config = dict(
    model='contrastive image-text model',
    dataset='drawn branching plants',
    train_examples=72500,
    image_size=32,
    crop_scale_min=0.8,
    horizontal_flip=False,
    color_jitter=0.1,
    cutout=0.25,
    tokenizer='word',
    vocab_size=26,
    loss='sigmoid',
    embed_dim=256,
    encoder_arch='resnet_bottleneck',
    encoder_norm='batchnorm',
    encoder_activation='hardswish',
    encoder_channel_attention='se',
    encoder_drop_path=0.05,
    encoder_depths=[4, 4, 4, 4],
    encoder_kernel_size=3,
    encoder_stem='single',
    encoder_avg_pool_shortcut=True,
    encoder_widths=[192, 384, 768, 1536],
    text_encoder_causal=True,
    text_encoder_width=320,
    text_encoder_layers=8,
    text_encoder_norm='rmsnorm',
    text_encoder_norm_position='pre',
    text_encoder_activation='relu',
    text_encoder_mlp_ratio=4,
    text_encoder_head_dim=48,
    text_encoder_fused_qkv=False,
    text_encoder_bias='all',
    text_encoder_qk_norm=False,
    text_encoder_parallel_block=False,
    text_encoder_inner_norm=False,
    text_encoder_positions='rope',
    init='kaiming_normal',
    residual_init='none',
    optimizer='soap',
    beta2=0.99,
    lr=0.0018,
    beta1=0.95,
    shampoo_beta=0.99,
    eps=1e-08,
    precondition_frequency=25,
    max_precond_dim=512,
    one_sided=False,
    adamw_lr_other_params=0.001,
    steps=6000,
    batch_size=128,
    epochs=10.6,
    lr_schedule='wsd_sqrt',
    decay_fraction=0.3,
    final_lr_fraction=0.01,
    warmup_steps=120,
    weight_decay=0.0,
    adamw_weight_decay_other_params=0.01,
)
Rows from block 4 of the image encoder of a small contrastive image-text model, named by matrix and row number. Rows with one number belong to one channel. Each number is 200 + 40 x the weight over its row's rms, rounded and kept within 0 to 999. All counts start at 0.
Before each channel's rows are labels from the 100 images, of 14976, where the channel reaches its highest value: "responds to" is what is common among them. Only what is clearly more common there than usual is listed. The data: drawn branching plants. In brackets: how many of the 100, against the usual share in percent.
# convs1: 3x3 conv, stride 2 (encoder.blocks.4.convs.1.weight, 96x96x3x3, each kernel summed), inputs 0-95
# convs2: expand pointwise conv (encoder.blocks.4.convs.2.weight, 384x96x1x1, transposed), outputs 0-191

responds to: narrow (80 vs 16.7)
convs1.40,193,262,206,158,173,204,166,157,124,215,167,203,244,229,211,196,171,277,135,208,199,192,165,183,236,172,147,254,214,194,178,200,185,191,172,175,202,211,167,159,198,81,160,227,189,205,158,176,151,171,187,271,179,172,204,122,139,200,207,172,227,155,208,165,255,217,239,246,221,218,187,270,190,272,186,183,236,196,287,168,227,173,159,155,215,154,350,177,184,152,205,179,174,240,178,186
convs2.40,179,226,171,193,182,206,190,172,174,201,197,169,160,267,203,266,188,216,234,167,232,169,277,221,192,241,188,154,256,210,245,195,174,154,171,175,235,210,219,207,188,154,144,189,210,160,220,275,157,236,169,189,176,252,193,164,254,238,189,211,205,227,142,207,209,189,242,215,218,263,178,192,177,123,209,303,208,235,175,175,210,218,208,144,207,164,177,171,179,191,165,152,163,120,184,265,212,162,158,256,171,107,287,124,270,146,246,129,219,127,241,144,250,235,223,164,227,223,157,313,264,201,178,227,201,128,199,167,147,226,250,183,184,123,245,137,265,168,159,170,248,218,240,264,214,204,185,230,238,137,178,237,212,136,180,104,221,228,214,155,149,141,236,145,169,225,253,215,234,183,219,239,247,124,176,196,131,159,223,194,162,191,138,172,212,239,189,198,180,178,139,276

responds to: bare (38 vs 16.3)
convs1.86,219,169,129,214,199,244,199,152,166,180,207,184,156,187,211,182,183,258,227,207,204,223,124,186,146,171,213,177,173,178,147,265,259,202,223,138,189,170,193,211,182,156,149,164,136,148,233,209,173,236,178,173,317,123,171,167,208,184,215,163,237,241,198,179,204,183,242,199,211,132,186,249,251,226,232,163,170,98,109,134,163,203,188,193,225,227,194,233,256,255,234,189,274,152,248,231
convs2.86,271,261,187,187,198,285,194,189,161,203,106,177,234,169,204,183,245,182,189,110,186,164,205,277,205,179,141,205,142,203,199,221,277,215,177,178,309,262,213,185,235,170,184,216,157,242,171,158,249,209,201,167,262,204,138,276,139,246,153,213,180,173,203,250,238,218,195,181,212,162,272,177,200,123,231,265,168,202,159,219,182,126,216,252,192,233,190,141,278,156,176,212,157,179,236,205,167,175,130,151,234,259,232,161,196,202,155,222,159,197,194,225,159,244,226,191,220,180,211,251,177,228,211,202,232,194,188,231,174,226,247,190,109,230,189,164,216,249,231,218,157,204,215,152,120,230,231,186,183,192,180,192,239,194,279,217,117,268,156,230,196,153,200,125,219,239,213,210,239,179,188,123,190,123,193,200,141,194,148,199,231,186,216,154,172,164,193,209,181,168,228,160

responds to: night (45 vs 20.6); narrow (37 vs 16.7); leaning left (37 vs 17.2)
convs1.91,163,185,262,256,142,171,228,226,209,227,285,293,178,174,219,180,199,191,226,237,132,221,181,208,171,202,174,215,179,268,159,210,187,206,136,199,213,256,270,141,172,240,235,209,156,218,158,192,157,167,193,187,131,207,160,210,199,99,209,132,150,180,220,219,185,246,213,131,168,182,245,196,190,137,156,258,208,137,135,240,225,243,132,181,160,170,275,230,176,185,206,240,207,249,210,232
convs2.91,130,127,221,216,202,242,245,186,221,278,211,190,152,155,264,162,216,201,166,225,229,215,229,234,145,147,190,217,183,224,139,233,236,210,205,231,221,208,134,181,234,226,185,197,213,198,262,201,220,138,226,167,221,148,184,190,248,220,223,162,208,227,132,200,133,213,145,163,232,154,159,225,208,237,164,246,231,191,242,178,234,162,203,180,235,166,170,171,176,194,139,195,148,215,259,213,203,195,214,221,204,223,143,231,168,235,166,220,218,244,246,253,274,192,224,191,130,209,194,229,286,240,244,225,221,232,211,206,215,262,214,213,165,183,220,195,182,194,210,174,202,190,234,272,193,238,231,204,281,229,200,191,177,220,205,107,324,168,207,184,200,177,160,167,178,183,174,212,214,165,248,84,165,179,258,152,166,188,227,192,198,79,218,231,247,327,209,212,164,197,183,268

responds to: autumn leaves (95 vs 16.6)
convs1.73,308,272,122,205,215,221,256,180,184,140,187,243,215,137,237,251,220,271,165,228,183,267,215,238,186,213,281,196,169,201,171,150,292,224,226,209,212,165,256,221,169,218,176,172,190,204,198,153,188,236,156,228,168,266,237,151,275,138,171,170,173,181,185,231,256,148,204,228,175,204,188,222,223,194,216,257,181,191,217,261,206,167,218,201,195,169,254,273,217,194,215,286,249,238,242,194
convs2.73,260,222,127,270,123,301,132,171,242,181,183,212,228,226,161,196,158,237,225,138,194,217,139,171,186,208,234,202,182,182,218,198,186,140,164,158,177,160,178,233,154,156,203,199,196,223,201,202,219,206,214,126,237,74,202,165,247,234,181,272,227,127,150,155,225,221,118,167,206,292,162,220,237,261,189,179,271,228,235,118,272,142,142,210,174,218,251,191,176,176,128,199,146,173,225,228,111,213,191,183,193,192,213,221,180,242,252,158,205,236,192,268,147,256,201,132,211,210,194,182,150,212,216,182,217,232,274,165,191,222,206,145,205,188,193,221,212,218,215,186,193,156,207,206,178,188,222,147,129,174,288,149,197,237,140,157,221,234,239,132,256,182,151,148,198,164,155,209,147,170,212,240,195,183,177,205,198,165,206,148,112,209,188,293,216,194,227,192,144,212,241,222

responds to: night (66 vs 20.6); pink blossoms (42 vs 16.6)
convs1.45,196,168,187,142,168,201,241,156,141,154,250,193,147,191,199,230,256,190,178,197,129,119,187,243,179,221,207,186,258,175,169,172,234,227,187,156,148,164,199,246,195,179,133,242,219,149,256,173,182,240,176,214,201,261,257,152,237,151,178,151,201,199,203,191,163,190,293,243,228,186,161,329,175,197,155,127,234,208,187,211,177,284,170,239,229,154,226,179,140,167,182,189,244,139,227,199
convs2.45,151,219,143,251,144,165,171,188,244,171,185,256,159,181,198,211,241,99,212,197,215,185,251,195,184,165,203,230,176,229,186,123,232,190,169,152,170,230,254,162,204,166,185,166,203,181,179,184,198,179,175,204,274,214,259,199,162,266,284,188,188,150,190,193,212,167,245,227,211,221,206,185,210,218,163,143,194,186,150,204,214,183,227,197,283,149,213,212,217,218,129,224,140,208,191,202,146,164,195,188,189,169,193,261,207,193,192,232,239,139,153,199,278,249,191,154,188,343,216,244,216,265,218,242,221,240,290,203,149,227,221,167,240,177,223,217,165,189,122,167,134,188,239,251,143,231,245,210,175,178,200,157,216,212,177,281,224,258,215,200,235,178,146,229,227,206,179,253,194,199,239,153,212,182,219,226,276,231,165,159,191,233,174,263,191,279,140,126,217,187,189,181

responds to: autumn leaves (86 vs 16.6); night (73 vs 20.6)
convs1.15,336,219,190,263,195,227,231,120,268,155,243,250,185,195,205,236,255,208,231,149,157,191,193,231,252,251,225,252,198,193,211,184,198,187,210,134,137,196,234,133,256,157,215,225,175,254,176,152,177,217,161,226,234,169,209,187,180,218,199,111,165,219,211,146,222,188,242,125,135,223,243,286,176,190,145,237,229,172,199,245,213,210,242,239,284,182,223,178,154,230,196,198,179,205,187,213
convs2.15,186,224,222,142,192,163,202,147,183,213,162,153,197,249,255,184,130,125,148,192,157,248,213,194,268,247,257,135,220,167,185,207,181,124,229,228,212,224,170,215,169,202,172,176,152,165,192,176,180,133,237,173,226,254,233,146,184,210,238,211,280,155,240,229,273,215,264,237,216,183,224,144,207,143,181,171,198,260,207,227,216,222,206,326,151,205,199,198,265,199,238,104,227,208,180,167,128,189,208,199,183,184,209,186,160,226,155,212,206,208,260,215,127,182,131,186,212,123,164,141,194,179,205,117,251,266,210,172,236,143,170,195,179,240,240,198,181,131,220,75,172,139,248,250,194,213,177,140,199,220,273,172,249,201,242,142,199,191,138,197,146,191,266,222,151,169,96,237,206,240,239,208,100,212,217,171,161,178,179,176,174,196,209,228,250,227,174,260,203,225,156,280

responds to: autumn leaves (73 vs 16.6)
convs1.22,149,248,202,197,195,226,143,220,266,63,210,295,190,171,164,138,198,148,196,187,184,259,142,127,188,177,198,156,156,196,195,243,248,199,192,181,179,265,197,270,199,149,204,262,206,153,221,199,211,223,244,203,224,183,182,238,170,143,197,217,184,181,180,134,198,144,171,227,180,167,191,158,173,260,169,262,135,180,176,141,228,206,219,215,242,111,245,251,214,243,201,161,198,183,161,228
convs2.22,48,205,222,198,213,193,250,219,150,124,250,114,233,213,244,216,144,175,191,213,162,255,200,245,161,232,220,185,188,249,245,142,238,221,157,179,234,241,178,201,193,224,146,219,272,198,211,199,238,218,180,222,223,171,267,212,192,143,142,254,191,160,177,169,254,239,205,232,234,156,180,198,240,200,284,234,238,244,162,148,210,203,220,180,186,199,174,246,178,298,223,159,193,255,161,193,242,228,173,179,137,308,246,242,266,193,195,144,220,191,211,147,173,247,246,208,183,183,217,174,203,159,251,203,156,142,180,151,238,221,174,220,233,209,171,126,214,191,199,206,247,173,220,135,246,201,309,237,227,259,237,203,150,154,225,223,236,140,134,239,197,153,221,272,197,177,230,137,171,205,194,143,203,239,218,231,160,212,179,91,262,198,278,197,239,192,172,164,180,238,271,200

responds to: narrow (39 vs 16.7)
convs1.80,155,155,260,288,153,195,228,219,194,253,200,220,191,170,117,244,216,130,218,253,231,195,225,182,177,221,237,174,239,184,214,279,185,136,236,164,216,225,199,129,264,213,248,179,140,189,156,228,250,225,215,140,178,145,209,167,209,276,148,165,191,181,238,243,243,153,153,155,232,215,145,152,218,197,177,242,231,208,164,216,122,206,155,192,171,223,132,216,165,268,214,197,240,262,168,159
convs2.80,211,331,225,186,244,118,236,198,174,249,155,234,233,187,220,229,202,238,248,152,171,204,201,171,181,206,144,204,122,216,201,159,153,195,305,201,245,191,228,184,253,193,138,201,150,137,213,180,208,207,175,262,190,193,232,186,150,272,182,125,141,230,186,189,231,212,229,198,186,181,208,228,292,207,172,252,200,154,232,186,224,217,198,272,169,146,261,192,214,163,214,177,164,187,187,183,227,170,234,233,188,215,202,209,229,234,241,170,180,207,162,162,207,179,151,210,218,192,188,223,233,275,186,147,240,120,204,153,151,264,161,218,193,255,182,230,267,185,197,196,230,181,210,113,197,229,172,204,171,259,138,202,171,184,187,266,120,164,235,219,244,190,223,161,208,115,161,191,238,142,187,157,231,186,196,252,176,168,249,253,226,255,262,246,201,143,212,230,233,138,182,203

responds to: leaning right (39 vs 16.6)
convs1.83,150,180,184,202,240,246,239,229,230,198,157,241,289,160,239,196,182,204,193,240,227,214,202,206,169,164,257,221,223,161,151,238,256,182,282,180,127,210,177,228,140,143,208,186,214,242,167,234,224,226,183,221,260,124,222,268,280,275,182,202,212,260,127,264,175,172,189,250,189,213,158,115,155,145,214,206,257,174,190,193,142,171,225,177,179,164,216,190,145,207,184,189,145,167,264,165
convs2.83,223,204,96,165,247,197,226,217,282,248,233,207,210,261,237,162,179,185,257,224,185,147,260,117,161,164,163,220,249,149,97,203,218,243,204,288,259,139,158,233,173,189,157,165,141,160,202,225,184,240,182,189,247,174,253,173,228,196,144,205,222,241,224,149,161,198,238,207,201,294,285,236,202,194,155,108,187,201,207,212,209,146,261,173,137,194,162,121,199,240,213,244,175,240,208,213,249,258,225,167,184,105,176,184,207,156,184,227,221,232,116,252,185,260,203,220,211,264,194,242,205,195,174,194,206,215,200,255,184,185,181,206,167,222,209,187,264,194,234,244,81,169,208,141,246,181,210,212,234,131,191,236,145,209,218,213,198,198,187,173,256,203,228,132,145,145,246,149,228,176,206,212,188,204,198,246,247,138,192,256,239,219,152,240,214,193,191,137,167,141,184,217

responds to: night (75 vs 20.6); red berries (49 vs 16.8)
convs1.95,272,223,215,275,166,153,205,226,166,184,201,165,233,162,162,248,194,247,231,177,164,300,178,257,180,196,273,237,175,243,120,226,221,234,184,222,196,222,261,226,224,237,150,183,180,164,162,183,193,166,245,145,280,262,133,212,220,207,185,237,229,196,297,157,189,144,172,171,231,262,206,233,193,183,102,271,253,158,189,187,197,212,181,159,176,183,236,194,200,167,140,167,224,191,214,161
convs2.95,143,128,183,217,149,191,158,161,268,295,227,210,169,146,252,227,217,232,233,242,206,189,167,167,149,145,219,209,190,274,216,148,196,224,163,241,134,218,187,221,145,197,212,108,161,158,185,133,278,159,183,194,178,203,216,186,275,224,248,218,235,197,163,131,222,223,186,272,184,175,202,212,190,172,202,125,174,228,188,220,231,191,187,159,217,240,270,236,237,161,189,172,155,166,243,126,215,157,249,188,259,211,190,267,155,222,224,269,219,245,135,202,161,208,207,236,127,173,192,141,188,188,225,182,218,202,178,183,197,163,191,183,135,191,175,176,201,210,199,105,167,190,291,242,215,219,185,268,213,139,184,171,127,199,181,208,181,198,157,233,189,111,145,184,151,153,166,179,233,233,269,128,229,228,185,209,211,210,206,199,212,196,251,191,199,202,222,250,179,246,216,192

responds to: leaning right (41 vs 16.6)
convs1.39,235,187,180,189,179,225,121,203,167,216,112,204,195,169,201,220,243,292,212,252,240,230,270,188,188,222,161,204,145,200,231,230,218,216,218,162,183,206,161,248,162,157,205,168,274,177,99,177,188,202,125,189,159,127,204,142,206,189,244,203,276,197,236,132,258,155,208,220,162,209,156,226,172,260,153,240,220,148,215,200,157,154,238,195,189,263,253,203,126,239,201,126,213,196,206,241
convs2.39,202,205,284,234,177,221,223,162,152,233,174,158,164,198,208,248,180,240,97,157,234,245,215,248,121,161,185,176,216,187,295,216,238,172,164,166,182,223,213,195,277,156,139,214,193,252,256,196,257,186,216,209,268,223,178,172,211,199,239,249,132,101,226,189,237,292,259,115,151,219,261,196,196,247,124,221,190,264,222,165,195,201,217,234,215,171,191,233,233,216,124,228,131,165,143,222,154,154,205,174,193,208,213,277,232,177,209,232,280,231,260,207,179,144,247,179,197,124,174,70,202,242,217,119,224,205,164,194,195,143,211,194,225,220,242,204,197,173,171,248,191,184,170,199,179,178,165,147,250,209,229,173,248,215,164,250,184,145,205,187,193,249,220,254,289,156,129,240,192,239,146,219,318,223,105,217,228,177,261,208,219,196,254,211,199,144,219,152,180,151,218,177

responds to: autumn leaves (82 vs 16.6)
convs1.8,267,253,140,236,205,247,209,241,201,185,190,194,168,166,245,178,226,234,203,207,199,168,195,266,205,197,249,169,174,203,229,205,249,139,278,166,182,226,224,300,145,165,192,209,187,227,152,138,197,230,158,156,121,161,270,215,248,188,154,110,186,149,140,179,251,207,186,217,220,150,219,296,180,181,150,297,221,153,224,146,138,262,169,191,198,202,187,211,184,214,213,244,213,185,192,185
convs2.8,180,227,206,248,166,245,167,189,239,217,183,191,169,202,209,174,176,208,215,245,230,200,219,161,147,222,150,212,186,226,219,246,240,228,265,211,180,76,206,245,133,231,190,200,249,177,178,228,206,233,261,199,221,150,168,189,242,204,223,163,234,192,170,159,159,201,197,258,159,153,198,200,218,185,156,209,227,116,190,253,260,199,228,207,177,181,131,252,209,174,184,126,188,182,155,183,147,219,212,211,245,185,180,202,192,194,240,158,281,162,198,250,199,178,257,187,104,195,255,173,177,246,213,174,208,204,312,110,172,184,252,140,220,238,131,250,225,232,184,225,113,140,225,230,194,222,206,226,120,257,174,151,142,238,210,196,164,127,260,213,163,191,222,205,175,255,265,187,198,309,208,201,242,166,229,162,213,183,193,146,168,233,250,117,226,170,233,201,203,198,191,165

responds to: bare (37 vs 16.3); drooping (37 vs 16.7)
convs1.24,191,270,166,172,177,205,253,188,172,199,199,157,221,183,209,142,282,217,187,220,93,167,177,247,191,221,173,269,207,168,155,168,161,167,304,219,223,198,167,242,233,261,232,197,140,242,226,182,137,232,264,285,221,164,207,250,149,155,229,231,239,186,224,231,169,232,201,219,170,175,215,165,228,168,162,219,199,176,252,200,233,178,127,123,168,174,309,142,194,179,214,212,184,189,207,180
convs2.24,209,214,176,177,196,149,176,228,200,200,190,229,171,228,223,180,204,273,182,219,144,248,200,111,238,144,238,219,196,183,228,168,176,185,215,205,221,200,217,162,149,153,238,217,203,134,158,265,131,168,200,262,160,214,190,155,170,142,256,177,205,121,196,241,195,212,201,188,112,225,205,245,221,234,165,138,233,232,227,187,220,217,159,243,127,293,222,142,179,163,145,175,201,204,244,178,190,191,187,213,255,182,125,177,171,238,178,249,203,221,243,219,220,149,186,204,210,190,247,213,183,208,215,216,180,139,162,177,231,271,235,151,208,223,243,270,215,81,214,168,188,269,303,274,233,200,254,149,209,231,182,132,209,226,184,177,195,178,191,217,170,237,208,216,158,210,198,201,143,244,254,188,181,161,180,165,172,204,154,229,225,291,302,168,236,220,163,242,189,251,151,194

responds to: night (61 vs 20.6)
convs1.43,179,309,134,214,197,171,135,312,217,150,284,224,249,219,282,176,195,207,150,280,163,136,193,174,191,132,207,221,128,179,155,235,209,203,203,152,176,198,205,180,247,226,202,211,188,220,191,173,194,121,223,133,207,175,184,204,207,158,212,248,183,264,159,181,203,240,196,174,224,156,176,176,220,193,267,214,272,205,192,182,163,221,172,166,150,226,175,172,189,173,234,294,166,229,225,203
convs2.43,206,221,230,199,232,252,177,206,147,222,139,192,146,244,274,142,191,164,168,268,156,251,277,213,205,196,213,210,189,219,201,107,212,261,211,239,228,165,170,195,192,209,182,254,227,213,170,248,210,131,185,236,213,168,141,158,182,197,205,185,188,245,186,151,212,185,233,161,164,235,174,189,246,203,258,260,169,199,214,207,170,207,211,262,215,233,182,201,192,200,131,185,177,224,227,200,193,192,188,209,231,217,173,200,169,211,181,109,177,223,185,129,206,240,196,230,108,176,200,203,205,234,236,238,245,183,150,207,230,177,180,219,171,140,198,191,200,161,235,177,220,107,225,126,262,137,151,208,339,158,221,80,198,231,237,206,250,167,255,175,231,195,203,138,217,173,169,134,176,248,254,158,88,212,212,208,246,216,165,169,172,199,203,255,189,143,167,193,209,195,190,171

responds to: leaning right (43 vs 16.6)
convs1.67,130,126,170,186,258,178,158,211,223,190,216,151,271,177,211,229,180,169,178,162,174,194,235,213,199,153,188,220,171,195,254,192,167,172,170,194,98,185,193,164,240,126,174,142,138,221,137,151,206,231,255,170,167,221,172,220,131,146,197,137,260,199,224,199,177,206,166,160,242,200,158,88,160,222,191,205,195,180,213,232,229,182,160,256,196,248,89,261,228,246,191,213,165,239,179,222
convs2.67,247,194,143,224,224,191,131,202,105,138,179,207,244,184,192,167,254,196,170,239,178,177,260,235,170,194,242,164,217,272,155,255,264,146,207,227,262,205,176,181,179,220,198,155,204,214,184,160,114,259,223,215,154,128,199,177,182,171,155,145,196,166,182,130,175,118,180,230,200,279,189,212,129,158,171,161,155,255,153,225,263,184,192,196,183,174,232,224,161,246,157,214,155,261,297,178,191,160,156,261,187,184,219,199,200,251,299,202,128,205,188,178,195,219,188,170,199,171,184,259,242,158,204,148,231,262,156,190,171,209,171,237,180,267,147,212,198,227,230,251,234,204,252,206,187,152,192,194,272,103,182,224,179,207,219,241,210,253,232,176,246,153,172,230,207,158,209,208,253,161,261,210,273,236,261,92,218,200,156,211,207,225,203,125,159,140,180,169,198,170,178,217

responds to: three-way forks (88 vs 57.2)
convs1.19,193,160,204,146,183,207,119,250,187,190,200,185,242,205,201,193,190,235,185,219,156,204,194,153,267,217,158,232,106,248,175,191,215,152,149,203,269,227,201,189,138,277,164,203,202,166,217,161,219,203,202,158,228,129,256,153,272,176,241,132,260,176,294,169,137,188,172,184,210,228,221,157,224,183,255,124,219,211,252,178,179,190,312,210,234,181,183,184,121,174,189,216,174,160,185,169
convs2.19,235,235,159,200,151,160,122,302,156,185,187,178,170,201,206,116,219,219,178,133,178,199,239,190,194,204,221,221,208,186,192,181,169,202,148,207,132,252,212,186,191,145,136,217,190,159,138,277,125,184,155,192,227,192,201,162,169,220,256,178,213,284,281,106,205,212,136,226,158,163,133,132,269,257,229,147,269,166,242,259,202,218,189,157,193,216,227,240,169,241,222,217,270,166,190,272,163,186,187,211,241,166,203,207,190,247,243,283,158,121,203,202,190,193,215,146,143,203,184,154,203,198,224,190,211,173,217,172,182,172,199,158,235,169,183,200,196,192,271,189,157,207,267,218,150,205,219,106,129,204,240,266,223,245,210,169,192,191,213,76,137,188,174,216,189,197,205,152,201,161,236,247,186,200,167,193,143,228,256,225,171,134,242,225,232,211,218,159,201,210,198,225

responds to: three-way forks (91 vs 57.2); leaning right (43 vs 16.6)
convs1.0,230,207,222,189,195,189,137,203,188,148,153,167,298,155,207,232,169,183,225,188,229,180,175,188,243,248,185,188,144,182,195,153,272,197,139,214,204,278,235,182,147,189,242,184,218,252,170,185,232,190,191,154,231,176,183,125,180,148,201,153,295,227,224,198,237,208,159,183,155,178,169,115,219,261,184,248,213,279,156,198,131,273,220,193,223,163,161,163,210,230,224,195,85,204,239,157
convs2.0,184,185,206,175,161,222,234,244,183,215,222,167,218,127,170,192,177,192,237,217,235,143,107,230,138,191,278,189,192,181,193,145,247,233,245,191,150,253,212,207,207,219,143,242,213,288,151,195,180,260,279,219,233,170,185,210,247,209,181,275,154,213,164,203,189,133,240,312,163,167,203,199,186,159,174,228,220,175,221,174,244,218,267,256,133,224,233,121,159,99,145,215,174,222,192,228,247,233,220,218,213,171,203,157,170,247,218,273,127,172,162,282,251,166,124,98,185,170,169,221,159,220,188,154,247,168,152,192,211,178,189,243,184,262,167,95,221,234,199,182,282,158,210,176,200,155,193,242,156,222,211,177,223,176,212,231,202,163,235,132,134,261,175,133,145,220,204,154,260,200,214,209,242,271,214,207,218,128,166,183,206,233,223,206,186,162,165,227,230,198,195,208